Weights of a small class-conditioned spectrogram diffusion model.
Model: 2.77M parameters, log mel input, norm groupnorm, activation relu, widths [48, 96, 96, 96].
Data: trained on simulated modem signals in the audio band, 78125 training examples, 34.7 epochs.
Rows from block 14 of a small class-conditioned spectrogram diffusion model, named by matrix and row number. Rows with one number belong to one channel. Each number is 128 + 24 x the weight over its row's rms, rounded and kept within 0 to 255. All counts start at 0. Numbers have three digits each.
After each channel's rows are labels from the 100 clips, of 14848 (inputs lightly noised), where the channel reaches its highest value: "strongest on" is what is common among them. Only what is clearly more common there than usual is listed. The data: simulated modem signals in the audio band. In brackets: how many of the 100, against the usual share in percent.
# convs0: first 3x3 conv (model.decb.1.1.convs.0.weight, 96x96x3x3, each kernel summed), inputs 0-95
# convs1: second 3x3 conv (model.decb.1.1.convs.1.weight, 96x96x3x3, transposed, each kernel summed), outputs 0-95

convs0.76:136133162159111126141130144164132129116125124181135124137109104079155097126165142129128145116111166134118138123116149096132095126096161167139159128107123105084115108151112159132072117154144181079106143126093161144150144121084119105120112089125130107139140104173131097118138074133137103139
convs1.76:139138153098153130164103107101093180125184157123127135104174123146130060130109158106099127126092094092121120133120127114131113083136155137129161111096159150132152137150117133157124159156180134143138069147121131093098107096131137124109115118095096130107137116109094136144103133119142126128
strongest on: carrier: 1.5 to 2.5 kHz (79 vs 25.2); frequency hopping (65 vs 6.4)

convs0.38:172161187110116145127082158163104114121115162159155126129107136143179199162111136141130139133116133141144107136070127149169122110145112107138102114132133149147101112145143117092093107162144129110147131078148096127133077123143123108094148139144085142125095135135113142129132124139150137126
convs1.38:141166126101150108112149113137149121168165110129153144119138157061122110134104122139136069159092128111155138148128116096118118133148108125189137096166115154154141106139124150129126169112070125118125153119137170152112138115106129122135152130168138088144108121131087097117148108093166154132
strongest on: strong noise (71 vs 24.8); burst (66 vs 30.6); frequency hopping (40 vs 6.4); 50 baud (39 vs 17)

convs0.39:148128112104146116168136132122134112150120105123103200132134149103128112128138145104114161145147118079140123112131121108138129123156098144128147123119120150114136117090106111127104094101160103153132109148132144148106135088108172174167095117097154133120140081115141125131150224119123120166
convs1.39:119116153109143109138119111152097129167143106145102171161108112110105144137125092128110103143098092160105152147123104119113124140132102160112145115128139146132150103117104133169139106104114128116110143108154140159096101139128103129071124170148132135142140125159052101148091061151156094128
strongest on: strong noise (64 vs 24.8); burst (60 vs 30.6); AM speech (41 vs 6.1); 4-ASK (37 vs 6.6)

convs0.53:147179151123137099162144109106159137162092073102109115113185159110154134131094092130133106134118154114149125079115094134129136117119155116105114116094149111104090135159166097116142146133124121104114139123162071143120141132115165108101174116111126110117131108143138128138150147153167170135
convs1.53:153090096150127150152133128108120118088134156138152110143082122138127097115163150111160162096136118123110084122124117103156134166098089139165163156119119172123134106129078138136091076161163125100091115136136155127111141165129165151123117171114121100125148128127140122121147104159083115126
strongest on: 2-FSK (43 vs 6.1); 4-FSK (27 vs 6.2)

convs0.47:128143133099144158111131129121122075132149164162107159117160152148155105107109128110114135135129151119149088123078142054080113132152126071104134133120147146117097140105098093131108152139130133126108122161099130108165131116122149082134107114122122109142166137099109099186110147141108101135
convs1.47:122146128147144144103094156097099127160085098125093107104097108118087147139117135128116131104124145151087153109179180127136105155111161119139069121113145140146146130148151154159095156173116132137136147114150132101069099141106103127121123122142170143139139172124113117105116129121099165156
strongest on: 2-FSK (98 vs 6.1); 50 baud (55 vs 17)

convs0.28:065153145129140126145101116147181153122181112138119099149130135129152137122139168112145141145112098109122118122115131160089085140119114173153130137126119172155142122149121130130114115116127136109151126142101105159136115142111096079153120105130118103158132122160056098124073080152137140117
convs1.28:146111155093126128071140155107142101148168107110152172085133144146135124178088134152108118150145107137098136137144141125174118124120132069135123144104165108157143111115102135118164101108116122144135132133105155125081142112113137147081135118146117138168136127121186121094184136125120104135
strongest on: carrier: 1.5 to 2.5 kHz (68 vs 25.2)

convs0.89:117151095152117123134113135130144140139134126128156104151204141112117130105104136111118140109143132118215121159119122149104117112133183107112121142132150082140111137150151141134145132100138104105104111088133077126109124164129127083090166142094109130125131147123137162185119100134151136158
convs1.89:143083149128085098089152138098124125171153150149131144132134158146146119147132092141111136091126115122088114079102152104124139119173083132158088117082100155095173128144126118127096149133127131169155135089121148150153158127153109160135099116117107163153097106124121149121115147166119124125
strongest on: 2-FSK (56 vs 6.1); 800 baud (45 vs 17.6)

convs0.80:124091131149131129160100114088109121108154115117110108147145117123106110121122056121143139137122104153118124112162111133117170158147128048100089120096107117129124126145152114058120139140127112115150174129118155122160079140136103172131120123088143136102131093129136152144134150130098106149
convs1.80:140161145111170139083149125138132130133115118156120169083130151131111123123082127166104107113114139092145118171170170121119105099107114132113159119126142169151095149085131124160122152105162149149112095117154080112087094079165150111102114147110137129122120149137091113111130124094130118127
strongest on: burst (90 vs 30.6)

convs0.86:093080139149114105126123122136113119124184125098130118129138130086137114125149087139164154141148152146139178108185118163110087114134148108152126123137133112150139103132148156168121105172111113128128137149166132147130110113107119119198103118162123125173145163117116114141083132131092101159
convs1.86:160169098132152157169143181106133164159126147157135171109152097184160143131146168148118103132151103097117121128160108097117143118115089146106124118126135124100137134134128114120149153139149146153123141145131118101182098152136113104123113190104106139073116109129155153147113139121130164128
strongest on: burst (80 vs 30.6); fading (78 vs 29.9); 800 baud (40 vs 17.6)

convs0.9:149088111099138156171117132152142128135114131087140126111148105110173150143133076128142124104120140121130132137100130162098110134166112149133097126103136127108156084176089099115132159195126136135094134169144122118142129153148161073141134139128159132128177101102137138143138083132165116121
convs1.9:134115115124110143137144145093119125157126126149186102134151159058108164123132133147089126119137139128140146118112113102169193133137097107093128108159141116093122110106139112193095131123131149115112143110125099115117113129123078128143145114116190121142082159129108104123091096142127135144
strongest on: carrier: 1.5 to 2.5 kHz (61 vs 25.2); 2-FSK (34 vs 6.1)

convs0.57:134125127136126133130133162161150108164122114171138141154147083089158074143144170096123103133151129108121066137098132173151112104103128131059110112125137122110125102119126134177154156133147114116100117131144117134141175133113125138122128117145132113101119145120126108107094095108170109187
convs1.57:123125095162115101146095089135124128114107113118135108091114186111075133108129124125180130131113171169144121084139110104123128179144137151161140125114124172131116141114096076119125095144149132136123156119143162113097128117131166124127116171075120124098098116147132130140103101127119109085
strongest on: carrier: 1.5 to 2.5 kHz (65 vs 25.2); 4-FSK (53 vs 6.2); 200 baud (39 vs 17.4)

convs0.46:129188133129097180130133098131114106107115126167088171126166138103150134130118138139142128183147132125106112131103143117116107097139143127134145144169150106126135115125145098131123121127105139115128106088144061149106151202132109140160151149093163108115111137144136128123110082130078112134
convs1.46:108105098123135129108143140134118154124159130146186116137169125147128143154135104136119167107096122087115199125156112127101165120133137125124131120149138122160137091133123121130161106124130123074077154091123141136130088112135138129132075138130168141111070127119141151077159157116121169112
strongest on: 2-FSK (58 vs 6.1); carrier: 1.5 to 2.5 kHz (51 vs 25.2); symbol rate: 800 baud (37 vs 17.6); chirp spread spectrum (28 vs 6.1)